From a checkpoint of a small contrastive image-text model: encoder arch poolformer, encoder depths [3, 6, 3].
Rows from block 5 of the image encoder of a small contrastive image-text model, named by matrix and row number. Rows with one number belong to one neuron. Each number is 50 + 12 x the weight over its row's rms, rounded and kept within 0 to 99. All counts start at 0.
After each neuron's rows are labels from the 100 images, of 14848, where the neuron reaches its highest value: "responds to" is what is common among them. Only what is clearly more common there than usual is listed. The data: rendered scenes of coloured solids on a plain floor.
# fc1: MLP up (encoder.blocks.5.mlp.fc1.weight, 768x192), inputs 0-95
# fc2: MLP down (encoder.blocks.5.mlp.fc2.weight, 192x768, transposed), outputs 0-95

fc1.96:62 46 26 49 53 41 34 50 50 85 44 40 31 52 69 64 44 53 62 52 46 41 46 45 44 75 56 47 59 44 42 68 74 47 52 54 63 54 49 59 50 66 48 49 62 47 71 24 48 30 63 45 53 54 60 36 64 56 50 47 53 49 53 57 63 56 33 52 41 73 64 31 31 72 42 55 60 43 57 41 65 63 40 58 61 43 60 62 57 53 43 49 56 52 41 36
fc2.96:38 57 67 50 51 68 55 61 58 26 67 50 76 57 42 60 56 46 38 35 54 30 50 44 54 55 47 47 45 50 73 36 52 68 52 63 50 49 56 50 52 52 41 50 55 16 47 52 52 46 60 55 51 35 65 58 32 45 57 80 71 31 51 47 48 53 21 53 62 52 45 41 52 49 64 65 59 69 35 41 48 41 66 44 52 23 57 65 44 59 45 51 58 55 71 68
responds to: light from behind the scene; cylinder

fc1.53:65 50 60 69 39 31 42 48 72 70 61 56 52 62 78 36 72 40 50 47 40 59 56 56 34 44 40 64 58 44 64 45 49 52 39 60 36 29 57 32 58 59 53 67 57 44 46 43 25 48 46 49 46 66 59 48 22 51 57 67 41 61 50 34 34 24 61 34 56 61 42 61 54 66 42 51 44 60 37 40 40 38 39 46 32 52 47 73 47 64 60 41 53 71 44 43
fc2.53:33 57 32 46 35 55 46 39 55 66 62 48 48 74 58 37 37 64 63 49 51 52 63 45 56 42 52 49 44 33 49 31 46 46 60 53 55 31 32 34 43 41 37 48 34 65 70 70 37 57 33 60 64 51 51 44 44 54 57 41 50 48 31 49 53 66 45 81 50 63 46 45 37 70 53 21 61 42 42 37 55 70 35 36 32 75 40 73 50 44 45 66 68 50 45 57
responds to: cog; largest object: cog

fc1.604:73 54 49 42 04 48 42 31 65 45 61 44 57 73 47 40 75 54 58 43 48 45 56 64 35 42 66 57 54 46 55 48 80 67 34 45 49 40 54 48 42 29 38 37 35 62 54 51 57 51 25 40 69 49 74 59 48 51 40 40 30 56 51 42 47 47 69 37 56 47 63 40 76 61 57 50 57 46 38 57 42 51 59 35 33 36 46 51 55 49 44 51 42 67 48 64
fc2.604:47 45 38 61 30 55 49 56 48 45 58 53 54 60 63 35 46 53 57 44 32 44 45 43 52 34 55 50 47 52 75 19 50 39 50 49 49 22 55 63 40 75 54 53 40 37 58 53 44 63 35 49 47 30 59 62 38 57 52 55 33 51 38 52 35 58 46 64 58 66 58 47 76 72 35 64 48 50 54 41 41 42 65 37 50 66 32 69 74 42 46 75 39 42 63 54
responds to: cog; largest object: cog

fc1.67:44 61 59 30 48 45 49 52 41 37 55 68 60 58 46 72 50 67 46 70 30 41 59 48 56 29 54 42 53 32 41 60 51 77 46 39 45 42 48 57 40 50 35 46 37 44 49 38 44 45 44 39 41 58 53 55 40 58 47 73 42 44 66 59 55 42 61 48 30 75 35 51 66 45 64 35 35 84 46 58 60 69 52 80 17 66 58 56 55 61 51 59 53 39 60 56
fc2.67:51 41 78 55 37 48 68 37 51 42 42 49 41 39 60 43 67 46 80 55 65 64 28 35 51 30 40 35 58 43 43 48 32 68 35 44 37 51 54 41 46 58 33 38 59 81 56 53 54 45 51 60 37 37 67 54 40 30 58 46 63 44 66 47 48 47 57 62 66 51 26 56 44 45 53 51 40 61 71 49 44 58 49 42 38 57 60 46 39 35 74 45 46 33 66 46
responds to: spring

fc1.197:47 64 67 51 44 17 43 60 52 52 38 24 30 49 78 43 74 62 36 55 43 60 50 54 66 32 62 54 71 57 76 61 38 72 49 48 72 54 48 56 45 50 55 51 37 59 33 47 38 38 28 47 49 51 47 58 42 32 47 58 51 26 63 51 50 35 34 40 60 75 45 72 66 36 60 49 51 51 45 52 49 44 46 61 64 40 30 74 45 53 61 52 42 76 60 47
fc2.197:56 23 58 33 49 49 46 55 52 45 24 36 52 59 28 64 34 41 74 56 69 44 57 56 45 57 61 34 45 74 54 68 28 49 40 40 47 63 58 47 58 49 64 39 70 50 37 48 43 44 61 47 52 42 47 37 49 73 44 72 24 77 52 41 50 44 67 51 34 42 26 49 43 48 43 36 55 43 62 37 56 50 62 57 57 59 62 39 63 74 66 58 55 39 39 72
responds to: spring

fc1.520:51 42 24 34 48 54 57 47 81 61 43 46 33 69 54 66 35 29 51 50 49 59 48 55 50 41 61 47 25 94 65 78 54 64 54 63 60 46 28 55 44 62 62 49 35 51 49 39 47 49 36 58 53 65 33 52 55 61 59 39 66 54 57 58 53 36 29 48 49 58 49 61 51 63 59 68 43 68 65 45 64 56 59 62 30 36 46 45 66 45 61 61 51 54 52 56
fc2.520:40 49 52 38 35 59 45 66 52 66 47 47 45 45 20 31 52 43 62 40 55 48 63 26 52 53 41 52 49 56 49 52 61 75 39 49 36 64 58 43 60 42 48 56 42 73 27 56 55 46 51 55 45 44 43 52 35 45 47 53 49 53 69 59 59 73 49 39 67 54 61 68 45 18 32 45 53 57 31 61 53 51 80 27 84 44 36 39 57 59 47 27 51 39 54 21
responds to: green object; its colour: green

fc1.308:69 46 53 64 43 42 45 42 38 42 47 70 51 42 64 63 59 38 48 29 39 42 46 44 42 26 50 43 54 43 60 39 42 48 43 31 50 41 63 26 26 36 78 50 62 66 59 35 39 47 66 50 37 39 58 47 57 62 55 18 38 54 46 57 47 48 65 45 49 78 56 41 63 56 38 56 58 46 43 66 35 40 28 28 62 62 37 56 55 58 48 62 59 43 41 62
fc2.308:49 45 30 59 43 48 71 50 47 45 67 63 45 45 61 52 42 48 64 52 52 42 55 43 39 53 30 41 43 57 59 45 53 47 57 49 37 52 42 36 46 67 54 66 49 48 59 72 42 39 43 44 58 66 52 53 48 58 63 76 43 65 43 51 27 63 35 62 54 34 49 85 70 52 35 55 35 67 56 54 59 47 57 48 52 72 37 59 28 52 51 53 65 43 54 54
responds to: light from behind the scene

fc1.692:43 78 68 53 42 44 42 39 53 53 45 42 57 50 61 37 42 58 48 56 61 78 31 37 40 71 44 60 45 52 52 28 48 76 31 54 64 53 37 59 62 45 51 56 61 41 64 51 23 38 59 68 45 38 17 56 36 48 44 60 50 51 40 54 55 59 46 29 64 56 42 45 66 53 44 53 54 51 51 34 48 65 51 67 62 54 44 51 30 54 49 53 21 63 53 59
fc2.692:19 37 37 52 54 45 48 49 69 38 31 50 72 68 48 60 53 75 57 78 46 28 53 52 42 67 29 48 47 45 44 58 30 40 47 63 28 33 52 49 49 65 50 51 60 57 57 36 53 51 46 22 58 69 47 37 53 49 54 54 31 36 37 49 36 35 47 45 52 54 84 52 67 54 39 38 44 57 72 33 65 37 72 48 28 59 69 56 64 70 41 58 49 46 51 42
responds to: orange object; its colour: orange

fc1.486:22 54 57 44 41 70 31 44 50 50 52 34 38 36 59 52 39 28 46 43 59 42 49 36 61 60 40 50 44 67 49 36 58 40 62 78 65 54 59 39 49 51 58 54 57 48 51 61 40 62 59 60 35 58 34 63 51 71 38 37 51 47 63 46 46 54 56 60 52 47 60 44 46 62 64 51 45 29 57 62 42 64 43 56 48 57 52 39 54 63 44 49 51 58 63 68
fc2.486:58 59 51 31 62 44 47 22 46 48 32 50 51 63 47 54 47 52 16 47 38 34 64 64 77 57 65 38 54 34 55 73 53 49 76 59 58 40 68 56 28 62 34 46 50 43 57 48 52 43 44 40 35 77 64 39 69 48 47 66 27 47 42 46 37 45 57 47 59 42 39 47 54 38 56 31 38 65 64 47 51 54 53 56 56 48 41 41 61 51 58 47 52 39 39 55
responds to: green object; its colour: green

fc1.456:53 54 51 51 71 45 50 50 41 46 53 42 72 43 48 54 86 49 46 63 28 39 40 55 43 48 24 49 61 49 45 55 42 63 49 37 53 51 49 41 60 48 48 45 35 32 56 60 48 46 64 22 61 56 36 64 42 70 48 54 49 48 58 47 39 43 58 66 54 44 44 71 64 57 42 54 47 60 37 66 41 15 62 49 49 66 43 43 49 32 74 18 48 80 42 33
fc2.456:49 56 45 38 45 63 51 39 44 58 47 61 31 55 44 43 44 71 51 45 55 43 42 52 53 51 53 56 50 44 19 41 48 38 36 64 51 46 30 59 87 46 55 60 49 48 68 23 60 46 59 62 52 55 41 40 52 64 43 38 52 59 28 52 45 60 51 61 50 49 69 32 57 51 35 42 79 45 80 32 45 59 42 45 52 20 29 38 49 67 43 57 38 37 29 56
responds to: orange object

fc1.107:31 47 80 44 45 27 57 51 68 39 37 58 63 51 45 59 36 49 54 38 45 65 48 48 27 72 35 49 32 44 50 40 54 24 75 50 51 56 50 61 15 51 54 48 58 46 62 65 49 52 53 38 52 31 68 61 46 57 70 55 42 38 48 63 53 47 56 52 53 40 60 50 49 69 43 42 46 27 32 52 66 66 69 48 50 41 51 59 60 55 41 34 43 54 77 56
fc2.107:43 50 37 38 45 45 43 43 62 48 64 51 53 44 24 64 46 55 44 63 48 55 43 41 85 56 74 73 32 52 52 56 33 52 34 41 59 52 47 47 65 58 61 64 27 47 58 55 52 53 22 48 30 48 39 47 53 40 54 55 43 63 37 65 46 41 37 57 34 50 48 54 60 51 57 27 53 61 60 63 41 54 47 34 43 42 24 44 48 53 53 40 52 48 55 68
responds to: light from behind the scene; chain link

fc1.323:24 68 76 37 57 60 48 37 38 48 40 32 34 45 73 66 46 58 51 40 41 73 47 45 63 43 69 55 42 60 54 47 29 45 47 62 76 31 30 47 68 48 50 35 47 75 43 76 51 60 42 60 54 51 40 32 47 46 43 60 52 45 50 77 57 65 39 60 65 46 67 55 57 42 55 59 48 23 47 57 38 54 41 42 42 63 55 56 40 51 70 55 36 75 64 58
fc2.323:57 31 39 58 35 45 44 63 56 48 72 70 36 54 32 33 49 63 31 78 47 34 34 64 69 61 45 45 50 53 62 72 61 28 41 60 56 39 59 63 64 40 33 57 59 44 35 35 51 39 67 66 63 50 44 50 47 60 58 79 61 62 45 66 54 67 30 44 40 37 35 41 23 40 46 34 33 42 54 43 40 57 68 67 50 47 32 24 72 49 47 49 53 60 50 53
responds to: green object; count: five

fc1.303:50 68 48 46 60 38 54 52 61 56 20 51 27 56 45 44 50 36 57 51 60 52 51 52 60 53 62 62 36 49 42 57 59 67 33 42 49 54 61 58 33 46 47 39 41 45 70 51 43 60 22 33 51 76 64 69 55 74 71 46 37 30 54 33 61 43 33 52 64 55 69 60 47 58 67 57 40 46 45 59 57 49 39 64 56 51 51 39 84 68 34 52 47 49 42 52
fc2.303:49 50 56 67 41 32 55 48 57 57 46 48 30 42 46 65 51 53 54 36 61 54 41 35 62 53 54 62 45 58 48 57 47 60 63 30 59 35 72 26 61 36 64 39 39 40 39 35 44 65 56 50 50 36 54 48 39 40 66 27 64 55 57 63 62 59 62 61 43 40 79 47 46 29 42 53 52 43 39 54 57 79 43 48 65 68 27 74 27 50 57 56 37 55 51 48
responds to: green object; bowl

fc1.129:37 39 40 60 50 34 69 49 39 55 40 43 38 48 50 47 31 40 44 56 46 46 49 57 62 44 71 35 60 57 55 69 52 77 45 33 43 56 49 33 31 59 40 40 64 47 43 34 55 40 39 31 80 49 41 40 49 79 37 54 43 71 40 50 42 42 49 57 42 56 38 78 73 50 51 35 36 18 59 47 36 09 40 65 42 50 44 47 52 47 49 39 51 58 33 47
fc2.129:31 64 44 64 47 47 67 54 42 59 62 54 54 61 49 30 53 77 43 41 56 40 39 53 49 62 38 66 33 54 25 35 45 15 51 70 45 42 55 65 57 40 53 34 48 57 71 46 34 49 47 63 56 58 40 65 19 38 49 34 47 37 41 41 60 55 69 52 43 41 82 38 50 36 55 28 55 46 48 27 47 47 46 44 32 56 37 37 43 48 58 49 71 48 32 46
responds to: cog; largest object: cog

fc1.495:58 32 46 66 60 40 67 48 47 51 55 53 17 67 49 52 46 61 60 33 42 43 35 54 50 68 38 65 35 64 37 53 62 66 47 47 60 39 47 47 42 65 47 53 68 28 52 48 46 48 35 51 69 43 50 52 37 87 59 53 33 58 58 41 47 50 48 47 33 44 65 64 60 46 36 67 53 37 53 55 48 20 52 59 39 35 55 41 56 62 72 25 48 47 51 70
fc2.495:22 53 40 46 53 51 76 79 53 70 61 48 62 59 21 34 38 70 62 59 36 41 47 32 63 57 44 79 50 38 49 39 44 46 39 64 36 42 53 65 63 75 39 55 29 45 65 35 53 60 51 56 43 66 41 49 43 52 46 53 40 48 42 47 30 35 47 50 42 43 62 47 58 63 31 26 64 53 39 60 43 54 61 34 56 45 33 47 44 45 58 50 36 59 43 21
responds to: cog; largest object: cog

fc1.122:52 51 61 55 44 39 46 61 33 45 48 49 26 49 51 37 44 55 62 42 70 37 28 48 61 46 47 56 54 60 36 63 40 83 47 49 63 57 61 57 48 58 29 32 45 41 64 55 31 71 49 59 41 40 44 64 52 52 65 51 32 63 57 55 54 60 73 44 73 61 48 61 51 38 42 51 37 54 45 37 53 50 64 47 60 59 54 57 65 33 43 60 65 54 39 46
fc2.122:39 36 32 57 61 38 27 69 53 44 77 25 57 44 50 42 40 63 42 39 52 34 51 52 69 63 43 53 50 67 53 40 67 46 60 40 58 44 45 34 52 41 60 43 70 75 48 43 56 59 65 59 17 46 47 48 39 57 56 36 54 54 42 55 36 46 57 53 65 49 40 56 42 18 64 46 41 48 42 66 67 44 68 35 52 68 38 47 60 51 31 49 53 65 50 71
responds to: orange object; pink object; count: five

fc1.715:49 69 44 75 36 69 44 52 63 46 56 75 63 47 62 39 46 49 53 37 62 12 50 62 59 37 39 54 35 64 43 56 58 37 48 41 60 45 30 34 67 56 57 63 49 66 53 65 45 58 47 76 61 70 68 51 52 43 67 40 42 39 60 52 55 58 38 40 62 50 51 49 59 63 55 46 40 46 73 27 56 70 48 43 41 43 25 61 60 40 43 63 45 35 67 36
fc2.715:41 46 58 35 42 53 48 57 45 62 54 46 31 46 49 32 50 60 48 67 49 68 34 72 48 78 47 47 31 47 51 38 24 58 53 44 42 45 44 35 60 61 39 56 57 55 75 55 52 74 58 48 62 54 32 68 44 78 30 43 27 43 73 36 42 61 60 55 49 48 55 33 66 48 54 58 53 45 39 62 56 44 82 35 46 48 32 41 45 33 57 33 44 51 39 41
responds to: light from behind the camera

fc1.370:37 47 59 76 53 55 63 50 68 40 43 66 55 50 59 49 30 49 57 47 36 54 35 40 42 54 64 57 45 59 55 42 60 56 64 69 47 49 55 55 57 33 38 41 61 52 53 65 43 48 65 60 51 26 35 45 39 59 48 46 61 40 25 62 57 62 46 42 54 52 35 37 51 52 29 62 48 46 52 41 49 51 83 96 39 33 72 52 38 44 47 31 28 56 67 69
fc2.370:56 51 42 50 65 58 32 35 62 74 27 50 74 51 31 47 49 43 35 54 46 41 67 55 35 30 45 51 58 49 54 37 68 65 45 53 59 69 77 51 63 68 38 28 54 33 50 25 69 16 37 32 57 53 48 51 56 53 40 32 52 44 44 45 46 49 36 50 40 26 78 53 46 48 47 37 55 52 49 52 55 62 51 52 63 69 61 54 50 43 43 62 36 30 70 54
responds to: orange object; its colour: orange

fc1.480:54 65 43 67 58 44 37 47 33 55 42 68 49 69 74 75 41 55 50 46 58 52 60 49 46 42 53 73 58 55 44 34 68 48 48 51 57 26 09 57 33 57 31 51 32 34 37 54 51 54 32 91 37 47 62 33 28 57 41 36 58 35 42 46 58 38 55 50 36 44 52 44 62 42 57 54 34 58 52 31 55 67 47 35 65 57 53 60 40 66 49 50 77 40 58 48
fc2.480:48 29 41 55 33 39 62 51 50 61 54 50 68 52 59 54 60 67 59 37 61 51 62 50 22 59 52 59 56 32 52 62 44 72 63 47 33 33 57 41 31 50 38 50 50 68 47 45 43 72 41 56 61 57 75 35 52 53 56 19 59 37 52 58 48 49 67 47 58 51 33 59 55 67 47 37 45 41 45 45 31 61 53 69 55 57 34 59 46 48 54 47 52 55 52 55
responds to: cog; largest object: cog

fc1.742:59 53 38 43 46 37 23 62 71 45 46 62 59 63 82 57 77 37 50 60 46 71 44 52 65 57 43 47 44 55 45 43 51 41 45 47 51 55 49 63 59 77 31 43 47 40 43 57 50 51 50 70 57 40 48 41 52 71 68 63 57 32 29 49 72 44 54 46 61 40 44 54 53 37 63 43 44 38 60 47 49 54 28 31 44 34 48 68 65 45 61 46 53 56 42 44
fc2.742:52 66 58 50 58 32 61 40 44 42 57 61 60 50 42 60 48 55 66 56 42 32 45 48 51 53 26 56 65 47 77 63 48 56 58 52 49 62 51 45 40 51 61 70 46 39 43 61 57 46 57 54 50 47 64 34 61 82 69 54 43 45 49 54 52 70 53 23 48 52 67 57 54 66 39 24 70 51 40 24 38 60 33 41 45 47 43 58 55 44 56 41 59 53 31 69
responds to: white object; its colour: white; cog

fc1.429:77 70 49 46 53 63 16 61 49 44 57 58 63 35 46 41 52 54 51 51 61 68 45 53 52 49 51 43 40 36 51 61 64 63 93 51 48 53 60 54 43 53 62 43 38 28 56 68 58 51 65 48 35 38 45 54 44 56 49 48 44 38 48 41 58 37 58 58 38 58 49 50 79 52 42 43 82 40 50 39 55 50 24 45 65 43 72 48 53 54 30 54 58 44 47 47
fc2.429:51 40 53 62 55 78 63 25 48 50 48 37 63 41 49 32 46 57 49 48 40 34 47 56 49 51 44 41 58 34 43 36 35 53 55 55 49 69 26 78 57 41 38 42 46 50 60 62 63 52 53 60 39 23 53 63 78 50 42 47 35 49 44 57 56 64 57 48 69 55 58 54 35 37 42 38 47 61 66 23 14 73 21 50 50 60 67 47 70 41 52 38 52 56 41 61
responds to: white object; red object; count: five

fc1.550:56 56 77 35 33 32 43 61 40 67 46 61 51 37 72 63 64 70 38 17 45 62 56 55 64 61 73 43 42 32 43 25 39 43 46 50 49 44 37 65 56 40 70 48 44 30 47 49 57 47 38 60 46 35 48 56 75 30 56 46 41 33 62 55 45 44 42 55 49 62 53 19 41 26 49 56 61 50 66 47 38 37 58 44 40 31 43 47 58 47 57 32 22 55 53 39
fc2.550:61 37 58 52 75 60 57 41 60 24 52 48 25 39 44 52 31 56 56 41 42 44 68 38 48 26 35 55 40 61 57 27 45 61 60 44 57 65 58 56 57 29 59 28 44 68 49 31 37 33 57 45 39 64 40 36 32 56 39 60 57 52 30 57 65 46 49 77 39 63 65 50 58 66 47 25 65 38 42 73 67 44 39 30 56 56 43 54 50 40 67 62 66 48 52 40
responds to: light from behind the camera; dome; bowl; sphere

fc1.28:65 38 67 69 62 52 43 52 48 83 52 37 52 23 33 71 56 48 47 67 49 35 70 45 73 41 49 34 56 51 47 44 58 76 38 42 38 46 52 52 48 63 48 49 46 54 35 43 52 48 59 59 72 61 44 40 45 55 43 41 55 56 33 35 43 42 69 44 44 53 55 77 65 47 51 45 42 58 68 51 32 40 57 48 70 53 44 49 50 35 33 44 60 56 38 55
fc2.28:45 66 41 19 47 56 56 38 50 42 73 61 30 47 52 34 57 66 43 59 56 50 65 52 43 33 49 59 55 60 26 76 48 44 66 52 46 37 67 49 40 64 60 48 39 45 57 36 59 67 43 49 30 83 45 54 63 31 57 52 35 51 39 42 47 43 54 46 39 46 35 46 44 32 42 33 44 59 46 55 51 58 41 53 51 42 48 50 47 61 35 52 51 40 52 26
responds to: orange object; its colour: orange

fc1.190:48 51 63 53 45 43 30 58 46 48 48 78 66 42 39 40 48 47 45 54 38 40 60 62 46 40 29 66 64 37 35 47 56 61 67 55 44 57 59 61 36 45 44 57 38 51 43 39 64 36 54 67 43 41 62 33 49 83 35 40 44 65 41 71 28 47 55 49 39 47 51 50 62 48 38 39 48 57 65 53 40 57 66 88 64 54 51 46 54 44 41 42 57 37 45 35
fc2.190:40 68 56 39 47 49 51 49 38 48 37 33 68 45 67 60 75 62 84 69 43 50 61 55 33 54 68 47 51 58 34 53 67 58 50 62 57 52 49 50 60 48 29 57 42 37 66 46 49 14 53 33 68 31 53 51 56 54 57 46 55 43 79 37 42 49 65 49 54 47 56 47 37 32 52 36 51 62 58 36 45 77 61 42 34 42 50 39 69 27 67 57 40 37 53 32
responds to: light from behind the scene; orange object

fc1.265:51 31 61 62 53 39 49 39 38 58 44 54 45 42 54 25 48 53 41 27 67 66 40 53 61 58 52 62 39 47 36 69 63 58 53 48 61 52 65 45 32 53 53 35 49 23 39 46 64 35 41 58 63 56 33 57 57 54 50 48 63 38 59 56 61 58 69 40 38 56 63 60 46 37 37 48 45 61 46 34 64 43 59 76 42 43 50 56 61 72 40 51 51 34 45 62
fc2.265:49 44 41 42 47 52 38 61 52 61 64 50 34 62 26 75 65 38 42 55 40 44 45 46 53 65 30 54 59 65 53 58 47 49 24 49 30 53 50 46 54 41 21 34 40 64 50 61 61 57 57 50 26 54 62 47 39 44 26 48 42 35 62 50 46 64 28 66 39 38 24 37 61 70 61 58 54 32 61 55 50 77 42 60 43 51 61 47 48 47 49 40 81 36 58 52
responds to: light from behind the scene; teal object

fc1.104:47 45 56 55 49 68 66 61 51 34 61 36 32 61 73 51 43 66 56 49 64 58 69 57 75 53 54 37 41 63 65 46 66 50 60 49 62 26 56 53 41 40 45 72 42 33 64 49 63 44 24 55 52 45 48 36 47 71 53 63 56 71 45 53 44 55 46 42 66 60 46 40 41 61 42 75 62 73 51 54 48 42 56 75 55 59 51 44 42 42 55 50 20 26 58 53
fc2.104:51 51 52 62 39 57 37 41 50 67 42 48 44 46 60 50 53 39 37 49 59 48 46 75 45 58 43 42 32 49 66 57 33 78 34 48 55 44 48 54 60 51 50 37 67 62 46 66 52 51 58 52 42 46 44 62 55 30 45 27 68 52 64 39 23 33 55 43 67 23 71 54 41 34 34 57 41 58 41 51 65 72 53 72 47 55 61 38 39 42 45 45 34 58 55 54
responds to: light from behind the scene; white object; bowl

fc1.351:41 36 53 47 65 37 56 36 44 69 40 65 51 70 58 50 71 43 57 60 39 54 39 52 53 61 48 42 44 44 67 25 53 31 47 47 64 62 39 56 43 42 67 61 51 77 58 62 32 32 36 52 42 56 48 40 68 57 42 50 50 59 48 38 50 40 49 48 62 50 33 72 55 53 34 50 62 41 45 49 42 47 68 48 55 59 52 71 37 63 52 74 32 78 51 66
fc2.351:38 69 60 53 53 72 34 51 50 64 60 27 44 47 51 49 44 36 61 36 63 50 41 44 64 58 37 60 30 47 59 37 63 67 39 56 44 41 50 39 48 45 57 49 56 48 42 25 40 56 69 44 26 49 57 54 50 37 38 46 42 53 36 49 43 78 45 69 63 44 64 36 58 45 59 46 43 46 40 32 26 44 67 68 28 42 34 38 54 67 57 64 61 56 52 45
responds to: light from behind the camera; white object; its colour: white

fc1.147:47 39 55 61 31 37 44 59 56 60 47 65 44 58 67 57 69 63 31 47 29 36 66 62 50 49 52 46 44 56 56 54 33 47 47 43 55 18 44 48 58 64 52 33 54 29 41 54 47 41 52 55 45 42 52 43 67 46 41 41 55 47 47 70 73 56 48 42 45 57 44 46 47 42 49 57 68 42 77 43 56 64 44 10 61 46 69 51 44 62 66 62 43 51 45 60
fc2.147:62 41 47 71 46 87 47 47 61 43 41 60 57 57 39 43 41 60 34 37 73 50 39 37 47 36 38 30 69 53 58 48 48 32 61 50 39 40 49 42 84 47 55 31 62 59 43 65 57 52 56 37 53 12 51 40 49 49 56 62 46 56 37 60 58 54 44 54 50 44 36 49 37 59 67 55 60 59 75 45 36 53 49 48 62 64 64 51 47 48 52 49 41 72 59 33
responds to: pink object; count: five

fc1.130:46 45 49 55 53 54 67 58 54 62 38 53 45 66 46 43 51 38 33 67 42 33 44 47 48 45 51 66 72 48 39 52 42 23 31 71 55 55 67 62 39 35 56 43 48 59 30 67 39 45 38 42 64 42 44 51 54 46 48 40 27 45 61 44 34 60 48 64 57 54 39 53 41 43 46 59 37 61 70 55 31 56 55 44 75 56 45 46 54 39 63 42 41 79 61 59
fc2.130:35 60 38 61 55 50 52 53 55 53 51 54 72 58 38 57 41 85 51 56 38 59 72 68 58 40 63 27 56 31 47 42 61 55 50 55 43 62 43 57 28 47 53 33 48 38 54 55 65 53 37 35 68 50 39 50 81 59 45 60 35 51 48 37 51 46 24 56 19 54 62 65 42 45 64 54 69 57 63 33 56 46 46 26 56 26 40 52 63 57 29 28 46 51 63 29
responds to: pink object; star block; twisted bar; its colour: pink

fc1.446:30 63 59 44 44 48 61 58 50 31 43 30 31 48 67 57 61 48 26 49 61 72 19 70 58 41 42 62 59 57 34 53 36 40 57 50 62 32 37 53 24 32 57 43 45 45 51 65 59 55 40 50 37 40 46 41 38 64 65 67 64 45 54 59 52 49 41 37 39 57 44 67 39 42 41 70 46 30 57 52 44 48 44 60 68 25 36 45 55 66 53 56 34 56 56 60
fc2.446:57 25 42 77 63 38 27 53 62 42 72 57 53 39 47 58 44 53 54 72 46 57 65 41 53 49 56 42 73 55 56 64 59 57 47 42 61 64 64 45 56 39 58 66 60 42 65 19 46 37 53 70 63 50 49 62 48 29 50 22 37 33 51 59 36 50 44 44 46 54 40 46 70 47 60 56 70 67 69 53 53 53 62 52 56 47 52 61 21 54 39 38 47 56 48 43
responds to: light from behind the scene

fc1.521:43 48 67 57 49 44 45 42 41 56 36 45 44 62 42 43 45 70 56 38 48 43 54 43 51 59 51 65 47 45 66 40 88 55 45 35 58 52 32 26 32 44 46 72 67 36 55 83 35 31 42 54 63 41 48 51 42 58 49 47 61 46 39 46 38 37 60 55 64 33 55 65 75 50 54 44 50 45 20 37 46 33 52 38 52 67 47 27 30 72 57 52 51 53 78 65
fc2.521:32 42 38 41 42 53 63 53 50 48 78 56 43 31 68 50 47 59 57 51 52 47 33 42 22 63 57 62 43 44 51 25 38 49 56 58 67 47 57 58 30 43 33 60 40 61 64 48 62 46 38 58 46 53 45 45 42 62 32 63 71 28 55 55 29 38 40 73 59 52 72 48 60 62 34 31 50 27 49 49 51 42 49 38 33 32 41 46 71 37 58 77 46 41 38 44
responds to: cog; largest object: cog

fc1.4:56 40 33 28 54 35 74 45 53 56 45 57 44 47 65 54 55 45 56 67 36 55 57 44 34 73 62 45 53 67 47 65 53 52 53 43 61 39 46 27 54 67 34 43 66 57 53 44 52 50 45 39 65 67 58 32 39 54 38 66 58 58 37 43 33 68 58 44 42 56 44 40 42 44 55 46 43 49 63 36 38 65 62 27 46 61 54 36 50 52 47 54 62 56 45 63
fc2.4:37 49 23 51 61 61 55 48 31 63 56 69 64 64 63 59 40 70 52 39 65 55 60 33 59 47 41 37 43 58 47 54 53 48 60 55 23 67 43 70 40 58 62 35 61 54 38 47 39 30 51 28 35 38 64 44 58 56 56 60 46 68 40 42 77 50 41 38 38 37 42 37 65 63 46 56 45 52 56 52 32 59 54 57 37 54 84 49 41 53 53 52 63 46 56 35
responds to: light from behind the camera; white object; count: five; its colour: white

fc1.757:72 52 54 43 48 51 50 45 50 43 35 43 69 48 44 56 61 48 19 68 55 49 43 48 34 64 67 43 73 37 44 45 58 37 60 53 64 45 45 48 39 46 32 86 58 49 66 62 56 31 36 44 48 63 65 50 47 84 37 44 65 58 59 49 49 29 46 49 47 43 52 51 80 49 51 32 53 67 68 65 37 46 59 57 55 46 46 40 35 51 51 48 42 25 21 39
fc2.757:43 55 45 60 50 53 52 46 59 29 56 50 65 69 75 55 41 35 66 52 48 32 58 66 37 75 54 49 54 39 55 34 66 56 41 50 66 57 40 32 43 59 43 27 35 42 48 46 70 58 52 44 45 60 55 39 68 54 36 67 39 77 48 48 42 46 47 32 54 49 43 59 73 41 40 69 46 29 60 28 27 48 48 48 54 59 67 47 49 17 78 49 42 58 48 36
responds to: pink object; green object; chain link; cube frame